From a checkpoint of a small autoregressive pixel model.
Training: adamw at rate 0.0012, 18200 steps.
Data: trained on rendered landscapes of hills, water and sky, 36250 training examples, 32.1 epochs.
Rows from block 3 of a small autoregressive pixel model, named by matrix and row number. Rows with one number belong to one neuron. Each number is 200 + 20 x the weight over its row's rms, rounded and kept within 0 to 999. All counts start at 0. After the name is the row's rms in percent of the matrix's.
After each neuron's rows are labels from the 100 images, of 14976, where the neuron reaches its highest value: "top examples" is what is common among them. Only what is clearly more common there than usual is listed. The data: rendered landscapes of hills, water and sky.
# fc1: MLP up (model.blocks.3.mlp.fc1.weight, 960x320), inputs 0-106
# fc2: MLP down (model.blocks.3.mlp.fc2.weight, 320x960, transposed), outputs 0-106

fc1.656,147,202,209,210,175,237,188,193,224,179,234,231,200,211,199,220,185,162,206,220,220,195,193,222,187,197,204,160,213,185,188,180,200,162,240,181,223,212,193,219,208,190,189,223,144,244,217,221,212,196,208,187,208,214,220,206,150,187,191,148,172,206,205,201,190,188,235,209,232,188,195,223,237,194,201,249,201,188,171,181,212,220,219,199,200,210,233,231,227,229,196,211,205,188,174,196,197,168,197,201,195,200,178,174,224,223,207,223
fc2.656,138,166,197,204,200,205,216,236,199,165,226,223,197,205,178,246,237,218,220,176,200,177,193,197,169,185,191,193,174,163,195,171,195,184,161,209,230,178,190,196,212,208,178,194,161,201,194,206,182,211,209,196,206,172,188,214,192,195,186,203,212,193,177,187,205,224,193,204,205,208,213,194,201,220,203,154,214,183,185,194,215,221,183,189,199,198,214,193,209,176,198,185,194,196,221,198,200,200,168,212,200,195,197,188,187,204,216,260
top examples: noon; terraced slopes

fc1.150,134,222,226,170,188,191,178,226,212,191,204,180,210,194,183,176,220,187,192,219,202,200,170,222,180,168,225,183,222,202,191,234,207,157,207,188,227,237,191,179,223,177,234,212,214,155,208,217,183,230,205,204,218,224,207,219,193,202,211,200,204,210,201,196,200,206,198,196,184,216,152,220,238,206,196,172,193,183,194,216,207,192,210,185,187,223,193,204,227,217,183,241,199,201,193,176,201,187,219,192,190,212,183,197,200,223,151,214
fc2.150,137,229,153,178,188,194,213,220,204,202,193,184,207,195,215,185,186,163,224,221,171,219,182,198,227,172,205,175,193,199,179,182,175,187,220,207,201,196,223,191,200,214,218,188,207,211,239,209,213,199,193,176,210,231,234,194,216,220,198,242,186,194,176,206,206,203,215,215,209,163,200,206,201,213,217,231,194,208,183,189,269,183,195,173,217,183,220,211,204,200,225,232,221,214,224,178,184,206,196,219,199,182,166,215,207,193,171,185
top examples: overcast

fc1.624,137,232,192,255,223,198,183,199,164,186,209,182,205,212,177,184,150,230,208,191,202,230,197,204,212,203,168,199,225,194,188,197,202,195,206,159,197,187,184,175,207,166,221,188,184,143,207,203,193,208,204,207,226,188,202,199,194,183,214,142,181,226,208,184,187,173,215,243,178,182,196,213,217,186,180,196,211,188,233,222,179,183,190,209,215,227,221,202,235,180,194,249,195,192,165,168,190,218,227,169,163,199,175,232,214,218,211,207
fc2.624,138,192,189,226,204,182,204,139,158,203,212,188,212,192,184,208,197,194,198,160,200,209,186,208,199,184,195,229,248,213,225,186,203,246,199,199,166,207,220,185,205,187,196,163,249,197,175,191,211,169,211,220,195,218,224,176,199,186,198,188,157,192,229,197,203,182,179,201,158,174,201,214,189,243,212,208,182,206,212,210,158,166,223,217,186,198,192,197,205,190,168,185,214,194,193,216,213,192,229,200,186,226,208,199,211,199,180,206
top examples: sunset; green hills; terraced slopes

fc1.763,131,167,231,195,181,223,182,204,208,211,189,200,202,229,210,195,181,233,184,217,179,212,198,230,161,234,188,191,199,174,175,185,198,200,215,227,243,208,224,196,186,225,181,216,200,204,204,173,196,219,202,191,213,194,206,219,177,190,179,187,202,214,210,198,217,212,161,202,236,195,170,192,215,167,200,198,193,206,208,211,215,236,219,208,196,209,198,218,217,202,195,223,188,191,200,208,192,198,178,182,188,176,196,193,203,171,211,227
fc2.763,138,199,225,222,187,180,173,224,197,182,206,205,186,178,229,211,207,210,148,195,188,212,208,183,197,219,196,197,176,207,206,215,218,230,229,181,216,214,227,219,195,225,220,237,194,174,174,204,189,184,208,178,195,166,161,200,191,208,176,189,184,197,216,176,161,170,195,227,178,242,168,206,196,191,206,162,196,229,204,205,143,175,220,219,161,207,206,163,242,206,200,172,203,199,215,235,210,209,213,207,202,228,160,187,175,203,211,210
top examples: sun or moon in view; night

fc1.512,014,254,205,194,189,175,208,190,242,210,196,176,192,176,208,189,201,217,207,173,158,227,175,205,210,189,203,181,216,182,216,197,232,195,187,231,194,218,226,179,222,179,201,204,181,188,183,181,218,228,197,174,195,188,205,171,210,219,187,221,184,204,194,203,223,234,204,217,181,216,193,221,222,209,191,221,197,212,200,205,191,210,181,183,206,181,218,186,183,156,191,202,201,205,223,195,206,229,180,206,162,199,231,194,182,164,207,204
fc2.512,011,183,213,222,175,178,196,206,194,152,226,195,207,211,197,182,206,205,203,185,191,193,196,189,193,172,196,155,177,187,234,188,205,182,210,178,224,202,163,226,191,200,173,192,173,181,183,219,214,173,160,187,168,186,212,229,218,193,208,226,182,198,188,208,203,209,185,200,224,172,154,206,205,200,196,232,208,210,216,194,238,223,181,219,195,276,199,165,224,213,197,207,161,200,189,219,205,200,162,219,218,205,202,172,150,212,183,209
top examples: sun or moon in view

fc1.46,137,207,233,213,191,228,194,199,190,204,189,189,175,197,190,172,234,212,202,186,195,200,209,177,201,201,242,209,231,200,163,213,168,207,210,211,194,172,214,186,249,196,207,220,196,206,176,210,202,193,195,204,237,219,236,176,175,193,210,185,208,204,199,157,177,204,206,185,228,211,206,207,209,201,204,227,195,245,197,169,211,194,216,207,187,182,171,190,213,205,206,203,243,215,135,256,211,209,196,203,205,210,190,201,196,192,189,206
fc2.46,144,189,189,219,231,179,183,203,197,197,196,232,207,170,192,161,191,183,174,179,196,204,207,185,160,152,174,207,171,205,184,199,225,234,193,192,184,189,191,188,208,177,190,188,170,213,196,218,181,197,206,196,201,175,179,237,200,192,212,227,228,233,213,233,188,159,208,214,184,233,193,181,197,160,207,200,213,201,209,174,183,196,233,188,198,205,199,200,207,204,172,205,220,190,234,170,160,234,196,196,213,221,208,180,193,229,241,194
top examples: noon; water; red mesas

fc1.93,015,191,188,173,211,198,196,207,207,193,203,222,207,156,208,206,215,263,181,183,185,225,216,191,235,218,192,228,194,192,207,194,218,212,199,192,166,167,183,179,227,167,194,195,228,203,226,197,228,204,193,176,195,214,207,170,198,195,219,209,210,206,229,207,212,207,218,229,179,183,195,163,193,196,192,186,174,199,159,213,177,210,189,186,185,200,190,178,191,203,204,202,221,207,169,214,198,212,178,210,220,205,187,205,212,250,190,192
fc2.93,013,221,208,196,193,185,205,182,201,164,198,176,227,188,212,191,202,197,172,264,210,197,214,209,205,210,181,188,241,226,194,223,204,192,211,218,178,208,212,257,206,175,220,188,172,192,173,194,190,167,213,214,207,198,206,199,191,233,207,185,211,218,157,214,207,161,218,214,198,199,221,221,205,202,179,185,182,245,239,132,195,192,215,200,208,153,168,203,190,219,191,205,172,213,165,194,173,204,207,226,205,190,194,200,186,191,164,191
top examples: water

fc1.499,014,184,239,192,178,207,210,196,194,205,210,218,184,217,193,214,151,209,197,209,201,195,222,208,212,233,237,196,226,184,215,212,140,191,146,175,200,216,178,221,186,222,212,188,166,208,182,200,197,210,206,192,234,215,189,186,181,158,240,199,174,199,228,183,200,212,238,181,213,222,219,168,202,169,247,193,177,201,198,209,194,223,212,138,184,210,231,177,240,192,231,201,224,197,197,205,209,213,219,172,199,178,182,245,188,189,191,222
fc2.499,012,207,242,202,242,184,236,215,217,221,216,206,195,232,187,197,189,170,172,229,173,185,201,229,222,213,225,196,198,208,195,221,217,208,198,215,231,208,180,239,200,205,163,201,194,237,202,213,192,210,189,181,198,210,197,199,195,192,223,170,187,199,213,238,214,189,226,197,209,235,235,213,161,183,176,196,181,244,160,209,192,174,205,166,202,202,184,204,183,211,224,204,215,196,203,193,186,214,234,242,184,206,195,215,212,233,178,214
top examples: noon; purple alien crags

fc1.620,014,189,175,179,211,197,219,183,208,185,196,219,194,196,180,209,183,223,195,181,209,185,224,216,188,244,204,174,208,192,207,189,201,189,205,187,200,155,200,225,217,207,216,227,218,190,239,190,244,202,217,193,184,223,199,186,217,228,194,188,225,200,197,217,203,215,197,236,195,196,233,217,221,184,244,199,175,223,195,221,209,177,195,162,186,183,172,195,198,205,199,194,172,208,183,211,215,191,214,187,192,227,232,186,170,233,200,208
fc2.620,010,225,183,205,182,146,200,173,188,147,169,214,210,186,154,184,206,189,176,190,200,201,205,219,180,231,159,158,203,221,234,233,214,180,213,198,203,232,188,241,214,211,191,196,205,201,187,233,171,180,208,226,237,185,201,220,199,188,209,213,204,201,166,230,198,209,200,231,206,201,238,194,244,192,180,190,183,249,192,178,211,189,171,192,186,193,199,231,222,194,188,191,174,211,217,211,195,209,213,198,189,173,204,165,173,213,188,207
top examples: overcast

fc1.617,143,217,208,222,201,239,224,193,196,219,228,214,198,216,185,177,180,191,171,206,199,213,209,204,210,218,214,155,231,170,207,217,202,170,251,172,231,204,207,193,205,190,166,212,181,177,233,212,193,201,174,181,222,189,209,210,210,202,189,208,196,210,236,217,170,176,193,225,216,206,177,192,217,206,209,181,189,171,195,172,205,192,226,250,199,207,235,192,208,201,199,214,204,167,164,187,221,201,195,203,210,192,176,158,211,197,237,237
fc2.617,147,217,205,222,189,201,219,220,198,165,221,198,197,193,196,155,211,206,228,193,189,152,202,157,248,202,209,210,196,184,215,218,211,164,144,188,234,209,249,233,187,202,191,218,196,201,238,234,199,158,197,191,214,182,202,174,209,208,201,206,165,169,172,206,199,215,206,195,201,204,214,192,221,198,223,174,184,202,215,224,228,263,211,183,165,199,216,153,200,213,222,237,182,213,174,171,222,209,179,180,239,204,187,195,220,206,196,218
top examples: sunset; red mesas

fc1.600,014,215,226,204,276,205,211,177,204,181,221,206,171,250,238,205,224,205,222,171,186,199,214,205,189,200,209,200,224,173,201,272,153,205,180,198,216,216,230,193,214,204,217,186,222,190,240,237,184,205,195,194,206,161,191,196,180,179,195,217,181,209,216,211,192,199,232,214,214,201,210,225,195,190,204,198,193,201,171,216,200,197,201,181,216,192,190,217,221,169,159,169,224,220,224,191,214,215,233,236,198,196,220,203,216,165,196,176
fc2.600,012,198,225,228,193,152,227,237,221,198,192,231,202,220,216,192,182,181,183,254,189,186,192,228,182,194,178,195,198,198,201,175,191,237,180,184,202,153,169,220,229,187,171,168,189,199,216,203,221,173,181,190,200,210,200,193,222,215,200,193,162,206,172,228,204,160,211,204,219,187,239,219,184,210,167,165,204,221,236,174,164,191,187,216,211,230,199,201,188,216,191,213,186,196,202,208,168,223,186,240,210,193,200,214,200,179,203,192
top examples: overcast

fc1.18,015,241,219,198,172,239,189,173,205,164,165,178,206,208,179,203,186,226,196,232,185,172,188,216,198,201,189,203,174,173,209,229,205,179,181,178,192,190,213,208,196,205,185,207,248,182,215,206,241,226,199,210,199,198,195,158,221,189,204,190,207,211,190,199,221,175,216,212,176,170,179,177,238,213,199,202,187,210,197,204,169,207,175,153,177,211,196,212,220,215,237,181,242,192,206,183,208,188,179,167,202,190,233,191,207,211,192,186
fc2.18,011,193,196,214,173,221,206,221,188,150,225,171,169,197,189,162,189,220,188,229,221,178,192,191,163,188,186,218,182,202,196,205,181,200,213,161,197,205,209,249,205,199,202,191,198,195,244,198,216,193,203,218,184,170,223,233,199,220,199,197,211,228,172,204,203,186,205,201,220,194,210,203,206,171,202,213,173,220,193,180,205,179,200,203,213,260,196,177,233,230,208,186,198,226,171,192,179,189,217,205,233,182,198,192,189,172,162,222
top examples: sun or moon in view; sunset

fc1.504,014,205,180,215,239,207,222,195,206,203,174,194,189,185,185,183,191,209,209,200,187,216,209,202,210,133,165,225,214,210,214,207,144,174,207,171,204,189,184,193,226,236,191,212,237,169,185,210,220,171,197,162,198,233,197,218,195,182,183,199,194,197,199,222,200,212,197,181,179,219,229,191,218,206,235,208,237,210,216,194,181,198,194,173,211,205,220,203,195,189,213,189,187,181,211,205,228,227,163,200,218,207,152,237,160,164,218,223
fc2.504,011,207,191,188,233,215,212,220,205,166,221,174,211,207,215,141,207,247,174,272,222,195,168,211,212,194,182,217,202,199,230,194,184,196,190,201,190,209,204,229,177,204,189,198,189,207,188,219,199,207,193,188,198,175,196,169,180,222,218,221,200,185,203,195,218,203,199,205,235,217,190,218,164,228,188,204,195,223,202,187,172,212,217,195,225,210,175,204,202,208,195,219,179,192,222,213,168,196,202,219,210,195,205,211,191,172,224,221
top examples: overcast

fc1.214,137,158,188,197,217,207,194,230,208,208,206,173,177,187,205,156,227,217,194,195,207,231,216,209,153,203,222,189,219,184,187,182,216,185,220,221,213,204,208,230,209,190,212,204,202,176,208,235,191,193,197,200,212,184,249,200,162,201,209,199,196,215,198,184,199,214,224,212,178,207,186,197,214,187,219,189,244,209,194,203,229,160,217,173,198,196,205,196,218,218,219,216,220,194,181,197,207,231,213,192,218,197,188,194,211,249,160,183
fc2.214,149,226,227,228,236,215,206,194,232,210,207,183,208,231,196,185,205,210,189,198,222,189,244,193,237,191,221,208,216,199,206,216,171,187,216,210,223,198,199,212,191,177,206,147,200,194,188,198,212,214,202,186,216,161,225,212,188,190,189,173,156,222,199,175,203,186,215,215,192,211,176,206,204,190,228,202,223,200,194,232,187,204,181,245,210,182,257,184,175,182,194,161,186,187,150,248,192,237,228,194,190,229,154,203,208,211,203,206
top examples: water; red mesas; noon

fc1.182,015,198,188,182,187,203,222,197,225,216,180,205,150,194,226,201,199,211,226,188,172,216,192,207,197,195,137,183,208,190,211,207,149,213,196,213,171,195,181,185,214,240,213,208,186,205,189,192,193,185,210,200,238,199,192,158,204,187,189,170,211,200,193,179,229,214,212,195,191,218,206,199,234,185,179,221,183,188,215,207,240,192,219,134,210,206,199,189,211,227,176,187,199,213,198,188,187,196,163,218,189,223,227,210,210,175,210,196
fc2.182,013,183,231,222,210,176,210,208,213,158,185,190,217,187,212,190,213,205,207,229,188,182,189,218,206,208,160,162,183,236,182,213,216,213,233,229,184,224,213,267,171,172,183,209,176,222,174,213,180,194,182,168,193,217,186,213,189,183,189,168,210,207,184,217,224,191,190,194,192,190,200,235,193,189,193,167,229,247,194,187,173,216,196,190,217,243,208,179,215,222,190,211,176,214,186,209,208,197,194,224,209,206,214,163,203,174,183,243
top examples: noon; red mesas

fc1.375,136,151,217,196,185,197,211,185,207,155,211,223,181,192,193,190,223,237,139,180,202,180,165,220,201,189,231,179,228,197,201,192,238,196,187,250,209,208,217,200,181,209,192,175,190,211,186,204,187,192,181,184,195,194,190,247,224,207,180,205,187,233,216,186,140,209,196,199,200,210,185,215,189,229,220,209,203,191,197,141,178,203,220,191,207,216,222,195,241,191,225,222,170,197,217,192,178,176,205,206,210,194,191,198,215,196,176,231
fc2.375,136,226,210,179,189,234,185,195,208,228,200,191,195,209,240,217,188,160,205,178,205,226,251,217,177,217,200,199,239,208,191,196,169,206,205,214,218,208,231,191,194,216,193,208,213,203,228,161,227,236,214,236,195,222,199,188,193,207,213,151,224,213,220,175,157,192,219,172,204,188,222,208,213,201,222,195,191,197,191,181,214,198,170,197,231,172,212,197,201,159,184,193,179,188,231,211,223,202,187,216,204,219,236,238,194,194,178,202
top examples: overcast

fc1.751,013,207,220,204,222,196,187,198,189,215,211,197,194,182,204,184,185,197,213,181,155,202,176,178,234,160,164,166,222,211,194,231,199,194,219,169,217,178,180,196,168,221,182,214,220,227,164,199,244,201,198,160,202,239,192,198,225,195,211,216,223,185,201,195,196,160,236,194,190,224,211,232,201,211,193,192,221,180,238,219,192,215,212,161,155,157,200,223,170,224,209,193,237,174,198,215,177,208,194,197,188,190,171,209,177,236,174,200
fc2.751,011,202,205,212,244,239,216,194,229,179,220,202,196,192,187,183,180,192,201,227,214,193,181,218,240,219,217,189,167,197,201,182,211,169,179,184,214,208,196,231,193,185,236,200,197,210,183,150,194,207,189,179,202,217,200,199,231,191,218,192,191,186,218,209,192,168,209,205,177,190,199,207,182,196,188,216,190,189,199,188,184,199,221,212,211,150,164,194,174,221,184,205,182,202,200,205,150,223,211,210,200,220,192,234,198,154,197,184
top examples: water

fc1.315,141,194,215,205,227,182,196,218,198,206,197,222,202,173,213,204,187,205,208,181,201,174,205,210,186,180,206,208,225,171,161,176,200,171,212,219,218,199,210,205,183,187,204,203,162,230,212,190,191,215,170,176,234,180,224,225,186,152,187,234,197,215,206,225,187,208,228,214,183,217,196,242,228,162,225,210,195,207,181,162,216,176,198,213,192,226,204,217,198,198,207,181,239,196,198,262,168,201,201,215,188,186,196,202,201,226,186,195
fc2.315,157,197,202,202,199,183,212,175,220,202,224,162,219,214,202,162,229,159,232,213,203,194,218,214,230,143,201,203,182,207,208,199,185,203,220,206,246,215,220,224,218,184,220,225,206,219,204,225,203,199,233,182,224,235,200,205,171,191,219,178,179,232,207,213,191,208,196,208,217,206,201,217,177,181,234,219,227,175,195,206,227,228,175,214,193,184,222,162,213,228,188,197,205,201,187,232,175,221,222,195,250,225,194,172,215,222,171,171
top examples: sun or moon in view; snowy peaks

fc1.643,014,227,211,195,219,224,202,182,207,150,212,185,196,215,210,202,200,205,190,218,259,242,204,200,215,184,171,201,202,216,193,185,174,208,176,188,197,172,185,193,201,218,205,204,222,174,185,215,185,196,208,161,187,193,212,164,214,165,198,182,171,213,180,194,222,178,184,209,181,193,203,182,223,215,175,197,181,190,206,194,185,237,174,186,158,175,170,202,222,187,168,208,201,197,210,193,203,201,197,196,221,207,216,182,174,194,188,178
fc2.643,012,207,218,203,176,172,175,212,219,170,213,198,184,169,211,203,173,217,189,207,211,219,214,183,195,214,183,184,219,211,171,203,216,185,210,186,173,186,219,242,185,206,196,172,184,183,202,180,155,162,205,221,186,190,194,225,217,178,197,172,212,211,196,213,195,180,209,194,184,189,167,204,216,200,205,174,276,214,248,158,187,198,188,219,204,180,168,168,215,211,167,182,191,216,193,177,165,192,175,208,186,203,196,164,220,177,199,194
top examples: water; overcast; red mesas

fc1.458,132,173,206,210,221,187,180,216,174,200,209,194,179,188,224,207,191,215,203,193,205,221,176,208,191,214,205,199,204,205,189,215,183,224,213,190,231,214,192,210,166,198,171,190,186,224,185,171,209,183,223,171,194,178,167,188,209,192,194,213,199,181,196,225,199,207,187,208,192,226,177,192,224,205,199,190,221,222,202,196,143,157,170,184,229,194,218,228,225,190,179,202,183,191,205,187,219,220,210,209,231,204,186,194,211,200,186,234
fc2.458,135,178,246,199,213,212,182,196,202,215,249,195,190,198,213,183,196,196,175,204,193,200,189,220,199,193,202,219,199,206,219,206,196,207,206,171,197,218,169,207,228,205,176,196,172,222,212,172,251,224,202,192,197,188,237,184,192,205,203,185,211,195,185,193,181,170,195,202,194,212,201,220,211,192,179,209,238,140,209,232,184,187,199,174,219,212,206,212,188,204,187,175,184,200,194,201,211,209,208,190,225,217,197,140,219,234,211,193
top examples: overcast; red mesas

fc1.209,121,234,248,200,204,226,202,223,201,200,180,215,159,209,198,175,191,194,187,183,184,201,220,190,168,184,203,202,189,182,188,202,195,183,175,219,187,210,204,181,214,218,207,191,192,175,199,171,201,200,197,213,211,262,211,187,175,160,207,213,203,204,241,174,206,238,211,215,194,212,187,227,263,216,197,228,171,218,204,182,198,179,194,212,162,202,177,212,181,206,206,221,208,252,183,188,184,191,217,220,201,184,204,190,222,212,185,213
fc2.209,114,187,204,198,215,208,194,205,180,210,210,197,178,201,202,228,182,198,180,174,208,216,202,209,201,224,189,232,185,187,209,180,223,202,213,194,184,204,189,192,210,197,193,215,182,187,146,215,221,191,193,202,196,210,188,203,212,166,201,224,223,175,224,216,203,193,185,224,199,191,175,191,198,196,141,207,167,186,219,203,167,187,199,201,186,203,181,198,186,189,178,187,204,182,200,153,185,208,251,185,214,211,216,173,200,207,210,200
top examples: sunset; snowy peaks

fc1.652,016,206,169,201,190,219,210,182,182,217,199,216,208,208,217,210,212,196,197,199,196,238,196,190,224,237,195,231,215,211,172,192,195,191,208,184,193,207,236,208,212,189,208,216,247,191,207,197,235,243,219,228,190,198,210,189,199,200,195,194,194,207,207,195,201,202,219,210,173,186,204,192,204,174,216,209,209,228,208,196,190,213,201,184,144,197,199,196,197,194,203,218,198,249,189,186,194,211,228,212,211,203,181,202,204,238,206,194
fc2.652,013,222,216,179,210,224,209,203,196,137,211,178,198,197,205,178,192,178,185,241,216,205,223,210,170,224,210,186,182,235,195,210,201,185,220,192,201,188,221,191,200,202,228,178,204,204,207,175,223,188,221,192,200,197,188,217,190,197,188,162,196,187,194,217,195,206,228,207,188,159,187,203,196,226,162,224,207,235,248,202,152,183,200,209,182,185,177,213,161,247,183,228,183,206,216,205,151,190,208,216,188,216,224,214,199,213,196,137
top examples: sunset

fc1.411,124,196,167,199,212,172,206,203,206,190,192,160,222,188,219,185,211,174,217,193,207,202,182,193,186,204,206,197,211,210,186,215,214,217,234,204,220,198,203,190,173,169,200,210,179,226,205,191,181,184,187,184,214,209,274,193,191,207,220,218,186,221,221,187,205,210,210,217,203,227,161,188,200,179,189,201,238,165,190,200,195,202,200,183,198,201,192,206,243,204,201,190,195,186,178,194,179,232,213,186,246,225,196,189,223,207,157,193
fc2.411,123,215,265,228,231,206,181,211,194,213,218,211,193,194,221,226,198,209,172,144,159,252,198,216,196,189,181,212,201,204,228,180,184,230,199,201,219,212,214,176,203,190,159,191,203,217,183,194,185,201,215,178,223,190,156,223,194,218,210,186,195,161,180,171,194,223,192,207,202,198,183,193,188,217,244,199,210,194,204,220,179,171,187,171,198,227,232,169,203,194,199,203,205,198,202,233,213,202,226,211,184,194,188,201,198,207,212,212
top examples: water; noon; red mesas

fc1.342,015,189,172,202,214,172,193,203,174,207,227,214,196,161,206,189,204,199,205,210,191,208,212,220,240,179,197,176,182,166,196,217,172,202,224,215,169,177,172,211,195,215,173,202,198,230,202,181,235,235,213,201,196,177,202,228,207,216,234,194,179,198,200,187,204,186,197,200,203,187,209,183,180,205,185,175,183,194,212,229,200,213,191,231,212,210,252,209,166,235,191,209,201,198,186,196,226,200,206,233,223,202,190,206,181,203,191,221
fc2.342,011,214,197,195,198,213,183,224,207,198,219,176,182,196,197,208,170,179,205,241,195,157,242,188,189,189,211,206,200,195,165,196,221,219,217,228,171,193,191,182,210,207,206,167,189,203,191,189,198,180,220,176,191,227,202,235,229,189,202,182,211,180,191,213,183,174,237,210,192,191,182,177,188,186,196,206,238,221,225,168,193,239,224,189,213,175,201,190,164,197,199,218,215,170,181,175,182,171,194,229,191,206,180,171,202,216,176,225
top examples: water; overcast; green hills

fc1.626,014,164,203,182,198,202,197,207,218,276,205,202,210,180,202,206,200,192,206,198,218,172,192,172,224,203,209,200,200,204,226,175,195,158,168,200,210,152,203,188,201,208,195,199,209,194,209,220,201,247,192,206,221,212,185,211,181,176,157,202,187,182,210,228,192,197,219,180,209,199,205,202,213,191,208,183,217,223,203,199,214,188,193,228,213,181,212,180,188,234,179,177,211,176,183,204,219,195,216,243,232,209,188,224,189,253,210,191
fc2.626,011,200,217,189,201,171,207,222,215,160,186,203,208,173,213,191,176,207,203,198,195,220,205,215,163,154,231,172,186,228,226,197,230,191,200,190,221,180,187,197,192,229,194,195,187,217,173,223,218,223,200,198,205,205,214,202,216,193,190,181,189,175,179,197,184,202,233,199,243,175,241,201,182,227,186,189,159,197,176,196,203,178,209,212,225,199,219,203,164,221,214,248,189,194,208,206,207,199,223,198,184,211,219,195,217,204,199,254
top examples: sunset; purple alien crags

fc1.488,136,215,183,228,196,235,150,198,199,180,182,198,179,214,205,182,224,179,184,208,237,182,205,207,200,210,193,184,203,198,183,195,202,188,188,195,244,195,197,192,197,198,191,189,195,188,218,213,165,194,203,194,222,179,186,191,201,203,186,193,205,176,195,197,196,195,180,216,216,168,203,167,225,180,187,186,218,210,200,192,146,194,205,220,176,184,222,188,223,197,187,246,144,202,177,203,223,202,186,207,228,250,161,194,189,220,207,205
fc2.488,130,170,206,226,199,222,188,185,191,211,168,192,220,236,193,229,212,188,244,155,212,173,227,210,225,210,211,189,185,204,153,189,229,200,183,173,208,187,201,215,181,216,177,212,167,179,196,185,217,206,177,166,198,166,189,209,202,189,180,202,163,223,204,186,221,184,194,211,220,220,197,217,252,191,170,158,188,206,231,206,224,213,201,198,202,196,229,223,213,196,197,201,200,192,206,184,195,180,188,222,199,188,204,195,238,182,206,216
top examples: sun or moon in view; sunset

fc1.313,146,192,195,199,207,181,212,208,208,202,189,195,194,191,225,156,216,218,205,174,224,211,189,191,183,188,220,194,178,175,185,223,219,192,214,219,205,188,186,196,200,178,214,197,196,203,184,228,202,215,173,209,218,231,239,211,180,199,197,204,228,208,197,196,200,215,252,209,207,197,210,187,215,209,186,192,225,184,205,166,212,211,181,181,223,214,186,245,220,194,210,190,218,194,212,210,198,194,198,156,212,225,202,152,210,206,194,203
fc2.313,147,207,177,205,190,180,193,216,189,229,192,236,223,200,214,215,199,198,217,171,221,197,222,184,186,210,210,211,154,211,223,203,219,213,207,224,175,182,207,192,218,239,199,205,215,173,153,173,171,192,184,193,187,205,232,201,210,190,181,197,200,215,196,204,195,172,215,184,204,216,231,210,211,225,175,201,188,217,230,227,215,235,219,193,191,206,198,212,194,177,196,178,204,191,241,169,202,212,168,209,184,205,234,214,199,187,218,221
top examples: sunset; purple alien crags

fc1.740,137,196,189,200,201,178,171,220,158,184,196,200,214,202,214,203,200,200,185,216,208,198,138,229,212,176,182,212,215,224,194,177,226,245,208,195,194,207,204,216,190,172,179,200,175,224,187,202,170,184,244,180,201,193,173,210,197,185,209,187,199,210,198,193,199,195,189,211,196,237,185,232,189,180,188,165,210,201,201,201,193,217,230,228,204,216,199,226,237,208,170,200,189,193,181,213,193,180,206,189,206,220,152,214,185,195,233,254
fc2.740,133,199,187,203,184,256,211,221,181,220,191,209,189,218,191,198,215,213,156,209,233,222,235,207,193,196,197,189,218,219,240,180,184,236,209,211,196,183,204,155,231,187,176,210,199,211,233,171,192,220,238,166,212,172,201,215,199,201,219,186,213,205,196,165,192,213,208,184,233,176,208,214,196,213,171,152,177,218,169,188,224,192,224,211,204,216,224,210,233,200,210,153,218,177,167,191,178,212,199,179,162,209,192,187,213,211,244,247
top examples: sunset; terraced slopes

fc1.743,015,209,187,194,190,195,193,201,240,203,218,205,225,175,239,190,186,217,204,211,220,209,208,197,214,225,178,183,171,175,190,216,194,199,188,222,209,199,211,191,223,193,230,205,224,182,186,211,222,251,189,239,211,227,212,169,212,213,230,243,194,182,207,192,202,203,207,196,204,202,213,215,181,204,207,191,177,211,150,208,184,183,222,214,188,186,236,223,207,205,211,225,191,186,172,222,242,214,208,166,208,203,208,237,188,203,200,206
fc2.743,013,190,241,181,187,162,207,165,229,167,209,180,192,181,167,181,179,193,210,258,196,207,239,228,215,170,209,186,215,214,181,232,222,194,188,205,204,199,203,247,207,210,190,173,175,192,181,207,210,198,226,178,209,194,195,214,211,224,198,199,192,208,161,211,181,176,211,227,231,210,210,224,181,227,156,204,191,260,197,183,208,184,218,179,204,186,158,202,168,200,191,210,209,201,200,223,194,224,211,211,193,186,203,200,192,199,158,226
top examples: sun or moon in view